config.toml
isotropic = false
patch_size = [2, 2]
widths = [64, 128, 256]
adamw_lr_other_params = 0.0011
Rows from block 3 of a small multi-label image tagger, named by matrix and row number. Rows with one number within an expert belong to one neuron, the router's apart. Each number is 500 + 25 x the weight over its row's rms, rounded and kept within 0 to 999. All counts start at 0. Numbers have three digits each.
After each expert's rows are labels from the 100 images, of 14976, where the router gives the expert most weight on average: "strongest on" is what is common among them. Only what is clearly more common there than usual is listed. The data: coloured fractals of 300 iterated function systems on busy backdrops.
# router: slot weights (model.blocks.3.mlp.router.weight, 8x128, trained with AdamW), inputs 0-127
# gate: expert gate (model.blocks.3.mlp.gate, 8x128x128), inputs 0-127
# up: expert up (model.blocks.3.mlp.up, 8x128x128), inputs 0-127
# down: expert down (model.blocks.3.mlp.down, 8x128x128, transposed), outputs 0-127

# expert 6
router.6:488532493507493525496507436484531480476475521487493497519487509487532512475536518506525503487527533459491521484534504493502486459517503495463479441532501466498462500455512498485454491496495513505506496536488517519504497522492471505501486496511505497441494490513443480514487557479479560475475450457536524496492493519490521440528504529530482531528508477496466512483478475534492524453518
gate.0:483499488492489483517485529516561453507511545495511513522470529525497496541478488493495495538492500521495466489490482463510494493471533508512492471509484476468466497456471520554535508485515521484484503487470509502446452445491519504507515512474561478525474536519518515526538550505513514464526470467539465470510508488504491524529465511468508482526511515482491477466548483480472501497532
up.0:509481516516512540493484493485489522516534487479528468478511509564457506477483482504531523478484498502513497497491492541456470508501520517422511476540507508563498534515510501452509478533482473535477498513551511505503537548519485478436474475500489501500504488474542478488490517480490489487481526503481469524471483491499521514519542510546508526500474502493495489550476522480554512510482
down.0:507504460476537485478518481487489491514498544522479491502517501491532453501485545471472490528534527533497470537490483488488515534477511522513468466513501544491500453536521470493430476505507459470467495502486491475496495512541473472491493514525506468548496517492490511553503503479522520473491447491507494439470515534514512508531543480463525513519519532502517537479470485469480481515488
gate.1:503470504491456504499485495517502491533501493439502500428533524509519513497512496453506469522523509496509507528529529506523473446473519494511524516521505520467477512461463515511519507503540462500518521477476486452491441533545489453483490471549516487497476504541538536517505492471486483529512464463507529532479503547513486502517513506507528455479467498534503531498497486500494467485499
up.1:447510515502484500491511489498468528466498490533497515516497542505508517479496500527481538470485530477514510446482456516496501503509545529555495527523492513508460487477530460499468472540461514470528483502505504521478503474487557529520502476510526491525535482494457440472505502460494501477476525558526509479467488481500502533540500570491472520506540489513511512518488515507504466489499
down.1:533498479512463511492498457494470470485503529485483509514477509467512516498548484490476443462534508515551493489457496513513505521475522454501493454470495507496464487514512497529440494525488509486530472471511501554509474479450515503503471501505517532494512506518480468510469525520494466536468521520506516519531522525527491487501446536530499470461435473509513493481503489543510495523534
gate.2:482477493517465543482486461502504471504507517481503527484451510475518512480517484474484492493531515476479512484552525506499462463513507515516473493412492497513479502527485485501521461473528528482497511506525477501477492459491481511545455533516427484502490521492485519470509445490474497507459527507488468467522525491553476496507491489524500508531520485472540491471511501480459517542474
up.2:515503482491533451511515507518481479508521474534515480494499489526486481512500457554481485494445473521498452538462497516495527539459527482481531469555512491512488478515533506504506523510484477524488479475471541482498462503536565488462533492490550524511512470505516495507489534498512482487538515505537532537501468509497518518496478500513538540483501496529499467534485458487543483489528
down.2:485531489512459520471511472520490473475488447481517509479519508483540517507504551568536499522520541514537496473497521538491538478522466521461503507498511483498525491470543508510508449498480525533455502483478485527471514518486491502490546514498478510500498499484453500482541498494491508438462478471498492467491516508504509469505496525486455557516521516490487523506483510483454464523463
strongest on: green

# expert 7
router.7:485557543518527492503509447543480475487522525474461506485497541507478557578508486522501470498485494483531485478478532509483472489560516498521523448494481482495465545527501510493492472467476478479501488478521510516495523500482460504529500493544509486461449476508485504491510476529495488508530480498491496523517505493512496476511495525513517479482489508458537437506501461482508462519493
gate.0:494489482510503441511517488464496509501507523480476482480477495486495499480522494491489503468472460502492479485477545522489540438511525534582465515479510469529495491492485520543537460507504542517461484549517524512544497487503540496499515500486503510504556506505553509538467504487501484522517460516480513484484480479511499519516468506507512556490534466475496485469502485524453477525490
up.0:471456491482492488473536471510511510531494534544477482494523488520558528485502509490484457476532445474531495509505498507512516522482498532521513531493520510513505502473475441534487523510537493471476473546472551463543437521492458481509471500533442480504516538520497512520505501509504458488510486523505488507518509514509525493463472497491515520476520500453503518479501479487462485474534
down.0:451535489478532487509466518463512509478508494473468486473463491517470553504488466543494472537492507539545506452516541502519517488480543515464503479498463448533452486496454493512515469540561459477502469473461511486478494495479518521492537527519518479496535480491523476513516505521479498539482542501481462516480516504520510475490539500490514506496497487504477492513485505521487494529478
gate.1:466485484513525488517517473557522494492493517532485522554545503490489473537475519495518494480537508539480490513496549480508505536477483505460540542467465470517498515518520558465488505489485518471493489483485558475532509480530481501465496546535506468499480567478487512501472481494525519478500570524488489496508524496468486488515516521495483465500483512520518485492525490475501521489543
up.1:467499492497506496501500483534511500465517508503486472533524478475553513527486525464480530457529512521473486505491568490498488515490471519508540539499468485510494507522476541476515488520512549485492473492517520450515505505488474501479456534543493471491470544503462512530466473465537526462520561535523529484535488508482458491497523532513500487502468505512507476523504510453495476486538
down.1:545524481521497532491492526483508491473504534458511497478445487492560504536532486487445541496475497511492509453496476496493505473527514500489491508553463486461533499472503493486492528508495533431480467501498476528508506481467479485482443488507498463485492473498486511506502503516523516490523511525515558506537516510486484516434495529450480492478460509485525514503502534478495506455505
gate.2:492481490500505541471460503480510484507521484447411491505529531497527518496506509489544504514469511482511503455492516504496498551502493466491473493497517520495503504523494547451518468501501486496502457509488473555515508518507489542511469515512485501470530455544486542523496548499474500493473506487494485541469465486502528462464496525487523515526458500485497512500493501554480469447509
up.2:549493451516522499463472556502474496548514500497478484519509508487534509504496509493500496473501537487477493481464527491481513521508497508455475499466482503468538497532513487464494462515526532536520511455520472567516534507492486525518507464493518511519523453500504526512517549535490463487498528476516474500485466481445504494470489491477475508494477528465445526493485492535493487477548
down.2:497497471506475536523574514499496459520472473481475530521470499493543503502546490510527479535481495519478521473519501488475490464500521494534479492517472474505454535494471483510534492560512499480492502551523505478481519493531506490467495476512454534500471505501520462495485456520495500505525517501463526487509513504500485461514488495482508453563499470534509526527543507513518532558486
strongest on: sparse; grey

# expert 0
router.0:527513464487486489528519487478499538512478497489525527518540485518498521474490500553458498468516510490514479537530504462491526547481538562469437498490479526515497479445500495477518483497480511525498511533488526482479553498475468512452530503515501519496504506494560526489496492503494516488494453480494484472509480500506524497519483491501464431509541525460509492483476500519471544470511
gate.0:497520500521467506463514465479524538491462478526469501502541520515472513486504494471487493530471519506465489496464492571479512461475525572501522488498508464480538490497494489530505490542479517532512467502481478526508480474517517518524502489476538487499498435506543525492471524506468508534455489483487486505513478499513510533527509478487519472431469487509507458470483487485498521457500
up.0:480516501506504488523476524511513513542504509532545510482478488493491529490501499479510470483459503553530503522476485558497531505523516477497568498507517461508521496515469512497467462535481458531505531489519528512544507542482485506516506533526488518504547521535517478447457541512511483497514528499508558474480506524472506498496554460504492484482460510489480503469513526488514544530517
down.0:505570493530535524472516520520498468489487482515507514492494510480503515482517505483493506512469518502479577493467481515508505469503507520506546503533470472547508506510472533519495509481454513500425568493508560484515496505489470529472463564517484510488535521496531504503479503502515488557492497513468510453508536500484505546504477483508468502498511482522494503468480515486518495495524
gate.1:483513531556517497487502498487520536511527518477508518512536508510507498497523509461507518461506500456476499560467515441513498478493496498477522451489505459513519481525509452529468510473457497533514486463525537493485529527518455485520475512498489475505517466501464490511522454491526505470482518505496483551524487489495437465518482534529487512494477516534468441485501509475488469499475
up.1:525484488501508532485491496490492530473464544492520446503518529534476466484514519483499478481477517484572464517506490474496499478498461532518488452496487493517487466519527478505513512487421538530496512483449536497496548538508466500548472547494463498498504465472495452494477502483467495506492482496500486554521513494517485482538486462518495516501484497457470517493489499497502470502471
down.1:510452479453500524547490480482479489491564538527523497483513551515506508497510504542447522546478547494503536476473545505481502525482443466510518499479477507505505471491481552483477483506499480511530495498464551488470495504522545512487541492478502488523507471465495538524495513502519519515512493493507522503513497532523490476491533471519451497522472504503492537469505467486502476448492
gate.2:497513529514502460459514512473500480443467523518494464516452527548515515493492536515507454487471468510466492493513496529529500502518515495477458530472487465526475491512502521521532518496468501482504516493536512512495483466518528465506441511515515454479514472489552454467490523531539492506519473509486512526507505503515510541476536486475507487468522509493530525510526465493520561462474
up.2:506500492511502537504487476515513527500541483502504525482507489453539507496511498464485507514495491510517460518512495477487502499492484498515546449527517484453503521440501525482516466523511495518511475531462447519497518518482516539484582464524493532549508502520509552499504510486512518495484515502494510516492525514473484468482432513513507473520469469496469488507429503472509471554502
down.2:505494484491484525510482493499492517458513454498524551512452437479494486461545483494497527482515542532510516506479521461538483486498494528490545488475487476464519512451488517502525478495528526522493506523527538479492487528496492495503516512505508495528517513490504481484485476537507525494459504485472480525521540489469490470522477451529475503415499450475490477512466459485477516534497
strongest on: grey; white

# expert 3
router.3:533503476494463486485548521518514441484463537523457466489540500492479509449466484486496497522510495517451528535503491512492476507564460457520477501501487514464469487496525496530537550507505510517505485493492504484514479474488550486498499477516464488504556502479492523519481481519518490487506455464528511496458474524541479513513505497514524537507507490500486525512490452496528450516473
gate.0:516534493498493546440507521474523545535479491490465516499528513521477501508505513550493506481480515528500552503514497488500522479541501482474490484487528511497487519486484491460521527497503491510548551532485499520533497474493479524496487502535488536480498498501459502593511552472507481512472498526486526489481495496513545556546471470493540495533504512531534479509518519519533501503493
up.0:487504482515488489512430504506512509506513536524481491492518484525475486469486509478507488498461492535477532501492436487509458531504513538490527505507540457471481545495496517501498492449515509485507497531495534497489510477455488471478508512489478527541492516552426533515496531495504479480470496473487479524508468519546540508498477483537460461500493534487484513541510488484472553485482
down.0:478570478472507479496491519491521515509490470481483562483492499504528560530486521529506506505487479528478517491477509488454487520535534516532502511469523549468528495552467488506503475512477523514499553489509506522486504526523518457507487470426457521511545483525547421514468522511504527500512532525488496508515505490481500520508502483514482511509496484485494487487532510488504473515495
gate.1:536494516496533451476507488496506498534522533498506442506467521467490524518499482526498487460521458559464538529516516534512487479531468554520499497543546480491528451531492503525472491480508480480487505486542523495516525491495537522508489490556510520533467555531459514513460499486500482480508529482505478508475485479497469517509541523521493501504516495507511501517503514491536498441506
up.1:500511460482501500530514503531457494506508504520506528561520485531512475469474498489511515519493522470498521518478451485529491450459520458476484504503479492466485497481507503463500479523492505475515496490451518499461485454477514494500479499490522484489552486448526507515540509469494482520486499490476494479534490500499487507486460458452468490445470493502444495531472492531422506480490
down.1:493529516491508462497504483509523506507534497501522477559555480520545483471508529475514521527437493478484490535505495526483496477511475529428460456521497485525506519513508497467524500490541513497569491521514513515479473499524519490495517499543485501482517516524511496478478478550528520457513477511517483478541503497473534521498520445509462502518448536518489477521506488487474510509487
gate.2:556464541499524481519493467500508450462519526489461478459502477481516498492509480504486481475544565477481473513558477538496540519470519539482507520493491471521491471502522497546488523457495504500494507455472525483506538481512501512502488473470464493539515486487516487501479502487536477496477458518476527469456509466537495471491534538493480451514503502482507496478508483477492531483484
up.2:485460504486532509495532467472527501480501487530475508491499474458481484502511473481530459464515562490498501509527440512453531491456515513535514471508481488527493493506504496533476476504522498496507548438503501531522531507523488519480486529504467481490530464494503488518482521457498449467493450526458534521544478486514516462503520536490481515521504527531512536488475503507506486468463
down.2:460468510510521478475482463537501523484492517476515465485490529506469537459522490490503567455537491541454498505530503493482513483508488461484467506511475481530450485531511456527481429488477500499462474496495502529547540490480492549512515495479495494483531491514536529522516478467495539506517519523535525499513512540513533491479526492511531541494485502504494488515468480507507499472470
strongest on: green

# expert 1
router.1:499468526469504523485486551463498470526511500487533477483469541490493524463523490537515500473545477501523508542524501527496501492547456476517544554469504548506479504467485557479491533512481482501527486514465469497460544517516528519499470521493532513492490482512513515493452537492495504507480476478556493482510483524476460492473472478468485493509511483525536461481496517505471499474486
gate.0:465468505504463502510488537505495483556536508456493507523495445527518497455484488530501505538469507490504522473491497444545505496484451492483515488515534530513530518524543491532483494567521505525462521529503473526544451515512484457458497486474503541523476499495477470511523493514506523518507498487468496473466503501483510519491534532522465475537497509487522487521473499509503528541482
up.0:494503506510466482504501541559470472570504509488487524506504448522540493465487483491491501500465507483520509487483496499490509491516479496454551483495546529501524577547508500532467491522512513482491502487474497502534494541520495430468505456464495556532504523466495491496488497488504529536486508467483512458499510480500508511505501538511458481507512521485522515516487481498519520548503
down.0:538476494488515535512528489535520497472503502493564501479462457458531467494492497511513564546501506495538453500500525520534480532491524484442517504463504491457522527485481543475526523524507496508441476501508513531507465440498528523516480509541450495511462523497505508527510535535491522506524523471469514487506498495513524518495486536507474482487491524483479515516510528489477497508516
gate.1:474462523516494531475462497494480507504512512501517484471519509500519487500512470509487528496492522459514449513543494517503464454498509498500540505513475486503513464498480502491489542508517526515492506482533507500514483531477440498503484511537485457526497475528527512537512493496521524521538490496469524523488515515549487529520499528535491480530501493513478594494507577463545544508470
up.1:530462522504492536510479481510492497518512505497508529517485538462520505478493512534515501523440535484504460488524504541500477448487477486482530505504497518527480478506457506528512499501519539503488491478491492511548496511456461476506486516544552477509478486525491499524478512470520540536517468497475513519491500492532511501500502468540532493549515498484499591502515554483524549494474
down.1:560503512495523486525527513487541554473517521510515525496511496440462499512485482505516513566464482512511499496505537539496514471502543486516530491513537532523469497475491496541517482507512470540550466492524491477479501499494489476499521472503431516522541472486495512505451485517493477483507546500458482525492491520523512456511533478524506476507469518498527488476497525518519537473473
gate.2:478562491482496568489524518491525507520512499482459487505497523514467547485502508476509518504468564502515514523480492512496507478520485516510479409485494490528453465484466512514511529497494440505545518489507480503451547470510508508527492489516477502501513490487463496471470516512496525476486518519498504490517473503491500494514453497495446466500455492512514481533499498510517456489549
up.2:503496487478510492508526522470496511516514508522508538513541497544481510511474478491543507515491533520514540510461510482458496521489468449511507428467487508537459494495503509511567537505493468514510482488521512459447552486505460531521483449498501516522531488514488480512513502499524507499482520472493491537515546492491506474472488487501465455520500490504492445539465507523467507461505
down.2:479494491506468483496500521542477502449491499506508487507491494489477535467531453474519538544500514498526490487478524437485509480507506549446516542503486501533491489520488482517462489545524447495489473558515474528489477507492498472488481486493487479485538491501492530502524499454493525474552502523497490507530541489558499498490512504420506501509501482505509530506524484513509444515504
strongest on: purple

# expert 5
router.5:515522532492503478486509511464510463473537455466540509477476480464490500441492507488463481511499486499487477506486461518480478484555539495499494504504544518473501555468502482512520520502500478515495477476489467512431532505517459537447473511491481544471495483527517490461526515495484504473491455511529514489489515519503488487491509541488494456552539494506511481514481510513510454498460
gate.0:500511514497523532497482476524461517536469506475499503523532499494546473503464506493461502468488516493498519509477492483521501461544568499490508493506465519514516543500475526469478453469487467466474496521463481551475519527531479544545512468495520508476555464506519488484482523467508545490499507534491511500500524460518547489526495504499500531485536496482474532470501473497521500490556
up.0:501476504523516513463483484464506545520482513472469467515485517463500481518486510515456451523495482529512529477471476489505480499527545485560523521530479501519501518479477501494519466524495497489490532534465454508442516472473469512521545527480484547526531529496523497500463523459508532524537496516485481495475478489523518501503496477467495491496441505527507543495510516538537495543510
down.0:513495521537497487496499507485500462491506462475505527487482501551519519500488535536495463462469519442501500512511551505485469482501500460518525525547530520521493515495483444504486475509483471554461534522497455497474527533540515470525488495487558529471513505523510467480525477515520499504521475521472496496498498487487509492495459474502475462494496529518453456481481536492492543536527
gate.1:534477503483501508514495499487507483512516490511466510515526484498512463535538536496485503445506501488480545513487492530502525527535502488521507505495526524481499474464577484540503512475491511485471467511496473506518554518521524480474518501536514493488494511496481531509530505529539470530537472485485537496498469471572443543520540523467462496499459538477500521483524500515466493468511
up.1:505474498527527477499495463471525513424506488517435500508526486491482489527514503479495511485485532482481530464489514482513521510525509483536517556514498546493494485497504504512500518463519481480462519480443493482528530533524475513476488520476503506455502555464491507498538505527516498535500476448493541502494509506539446488522492501452496469464469543484525537503489506506462513483496
down.1:520488503456531475521502511536475455468514511502504495527502454470505492487474486483478492495505479502521504494489464495481505468493515466465515489504501512545493483512479514474540490485456506475544488494514512530499525496493477559518503507524496505489477527509473482481500498505475476553507469489538511519489526478495454455513497473497505538458524562535472524427491525447451497541479
gate.2:476458457497499497457489472518489428466508489541478497494527511466467523502490481508497492512488517461501553526551518475520490493504549517451474508491457484528509480496497505560504488488533490503485534540471513512502513498526452495529464497546472486520489489496458489530497502511461439489507480560494482505491524532473513497506456520506491468487490508533504486507483508481484515515510
up.2:500488490477498494482462488497511457481488485510455527479516497465481507554500514464492509466469467498480547519519492493513477449522512538467488479501495503477498494456487493492526504496503459511524544479512483500500489551495478514499475516476481519514486511463462537513471455546528499439498532562478469504515532504534510489493498504486530428502505469505481478455518491472497534525485
down.2:499526495520533543482527495455471543507494499496519511491524504487533506483469500527476526484482518502452513498505512465464472430514529521518514527494472534520538505540495476525475499516515513469541477485530544540471506481476507515510492464508489533470515527448495529466518520500490547500462488530532499536484531532498487473502491493516439518542495520479513515472480489471518534486520
strongest on: grey; orange

# expert 4
router.4:472495465485509462480480517463484499505509493512477503489507505481514504545509531510476471488515510503513528457516502484491482548458504486511555461513543499499512496473509519511443510477493458503480517516491490504544523514496475534533522467530508505509463475488495543522462541524451459515476472567471472484517517536531501473538526490530496512557542504482511511506504481501534523474482
gate.0:563502522500436512519489478513472485477510521487473478521523494443436507486471469469524504506512493517463496521480512479471491500535527498480494527476495484502507501489495517540497514513520518518515489509539504506504516475534506492485537443492536532457476464479546477500470469483517487480459520495484462554508526489474493531507429489515519487522504499494489517539526525514456485504518
up.0:487530507532497450493490477464512520498540516485511528458482551503517456502483519434498497457521473471499487425499504501526507487502527514509491514451511514531476509494472528554536499506523529493540488486499501521504505504489506506522508516514501561509489546460497493544554520495476495477524508499475481493493502524525465501506471523528533497470520507492517512530482441451499486513486
down.0:492465513520548507521529525502473509481494528560496477501465505515520499513540506486476546499538447469518462522502489463500508471496446470497487545517470454478497491502508468476498474449461511457451505516497532481502518503534520478496498493474508534540489519513489511460509512517504454477489522534500462531479495498493481519562524499509513526483488539528489485501479470505500518533480
gate.1:517506471491515513498538450539507491468448482469490531484493497461476532484531514478483510432513487491487518513525507521515544539523543493542483480487522478511498467528513547510479529558458478488489489541469480503465502537477507492511523527519469512456486510496498516504511485475529512464482505491499519501514510482487491509473529477492515495466495497488513433538508490491559548518497
up.1:532499478509493512503471547469467501538521483492514476492482530508501472501473501521535501535478468519496491505488513452536480482495465493462519518516494533488486554482448454497512465506545518497477516485501522520519512469498483516494507505489535478520541493502524469545497539525538492520489511496502517501476519535485530538487522521458484467495451500500506578477507489453449466493494
down.1:521488504501531483470532531483491522468504490523460469516488484472520501508501494495518499458554444489529467514532503471525489516504469492483552492493481500494480503496492491469433511489559493458486495494495523526483469504463533508500474488549535490505532476493459512492540520471521505474516501513507460464501540475489521444525497481481538520499529505469525485478508478494491526543451
gate.2:472511483525487459510513522500522455478495465523550526499492502497518477533508464480476489516539496458486532518482543500531520445513542519432464540507526478488465551490531492514479520486506465467480482536531452459471514515502532512459476511491462501535518536487522515521520518490545501508494473513525533510518509524532486500504494513547487530524495512497494476493514472512493515497511
up.2:476528516510490480493487521526517535467478491493438487523484488483533509473479448546546524482525526491494479449508512503484495553496547530517445476511491483509472475535512510491516522463480487497502527524489515503468500531506522522523503457507446486502522525501504571539466464479519541514498499488501500509484508492499487505516469494505475511517460486460510497514561542517472480503495
down.2:521429492509510525475550539517463425517493515515499466514481501531494498504487515545485506518501521520479530484480488494492533470497468503508515493538493500511472506490475516482511488496513472513486502506465523489464512504502468462539544454500494532495508502487507511491506519495508529506494460483484517483476495490490457497455554535506542550492526523507455553466506540499519560480498
strongest on: red; dense; teal

# expert 2
router.2:507501494506483525485458498507524504513526512496461501466515516496525473518517481511519497554487445523499475486507522543511484481521467517510522526462485488472469496539480565532484538517524531468524516521481494497530491548518566516542510498475490510510511498534514534540494527508541458485498507484528497519460484518483478456523509479449474508522516516547537503510533497522493501475536
gate.0:480520458537498511493503484513501518508527522492489537544483490480513533461525539494516494471478518554477458514516500471508486475523463510486506528536501501485478463491516522458500496522448478472476549472517532504501533477553483509503497513488497498493495504502489495469518449496510530515449472514493488449514470472535508522484515481525497494458514507499498461534556519476573503520506
up.0:465498528547466513482503450502526481481464471460489528490467485496509507520509519468496482476470492540518449491511507510517491501521513504449448513501487553510535500466511547524472457500484519490506501461483464477494508522505499560482535513483470518510522495488501514477550486530493530533529510486519482500502511515482513478481560495532501486538497519470484556499513485530548473494493
down.0:477483508462521490534485491498452457540451533495474537444525507512518500540487469535490449513503492500495524508484508495499494516481493521542523512444533483452546465502492492497489515493476512511487523502479488518519457544529497472517472524521505486549501493461499565540524489502494505511482495498525512526491501509501463539520513518522536534513488482496461477506478528527500552490522
gate.1:482501465496502500518518471488483527492512500502439456529467506478479512489487489526539490521518467516522499483524505518520498474485498497491505505501495486521475541497506474445487530510500490536472510487512512510494498528486482486525465516518450508440478510478513498466477505505532488499484448461535507566495496589500534552480470526479497532496490496468488518566519492519490531478498
up.1:498527473501498486528517480485539536459517500505435449516475488458492495478501489510550502544510486520496499510516510515523492481512519498493496491518492512504486529483506466440489517502489499513476503525499513479519494540515478485540495541543434536461514482497470519450499503519531493500490460492516503576480459537504508572487465492489514506487496492448499502511524488521498524488480
down.1:501538496481477530494493509515472507510530487481492482476469493491496533461502493480552525553490463494544490468492537525517518528514516471511534476521511503510524475469526489468500499538492436461511488484489524500519471482472505477503468448434503493523466506488530461512498520500574524499499481483521494470489470507570475478516488466499480526482492506478519492517528510468519476517506
gate.2:516499486511502517491470505497507532482562492478538490484477522500518493495497485478486498503484479550506507511557505486515538501533506567495503449499511474509500506467498448512444456476506469509491501479528491542557522521523515462487529486457488509459477528476457509535516474496512519499502511470501503484508515491502511497516492471485495462479526486440529441483497493494518535532541
up.2:523460496474487538546504516494459489535452510494494457476483461485500484498510466513533523513492479523512496484504494507502525484494496479515535499493500512528502509429499439515463489498531500485501488518507507542493542454493516456545536494490500520487502483508514519489523481482486480526480517517507470451532569503508492511517495494511484479540507499489513511428483460554507522543522
down.2:538507525481500513475474521511475497546511471466501502484520489491477515456517510479539501489456487482540474513488490495518525492500475516521488451504513505506501479468514489496502545464499486510514515494442473493538463549511490458474557552505498523506530521493496472540504508519502478480516458451530450515474530529509491495529538491522502479554544538528504507490508485480460535505503
strongest on: black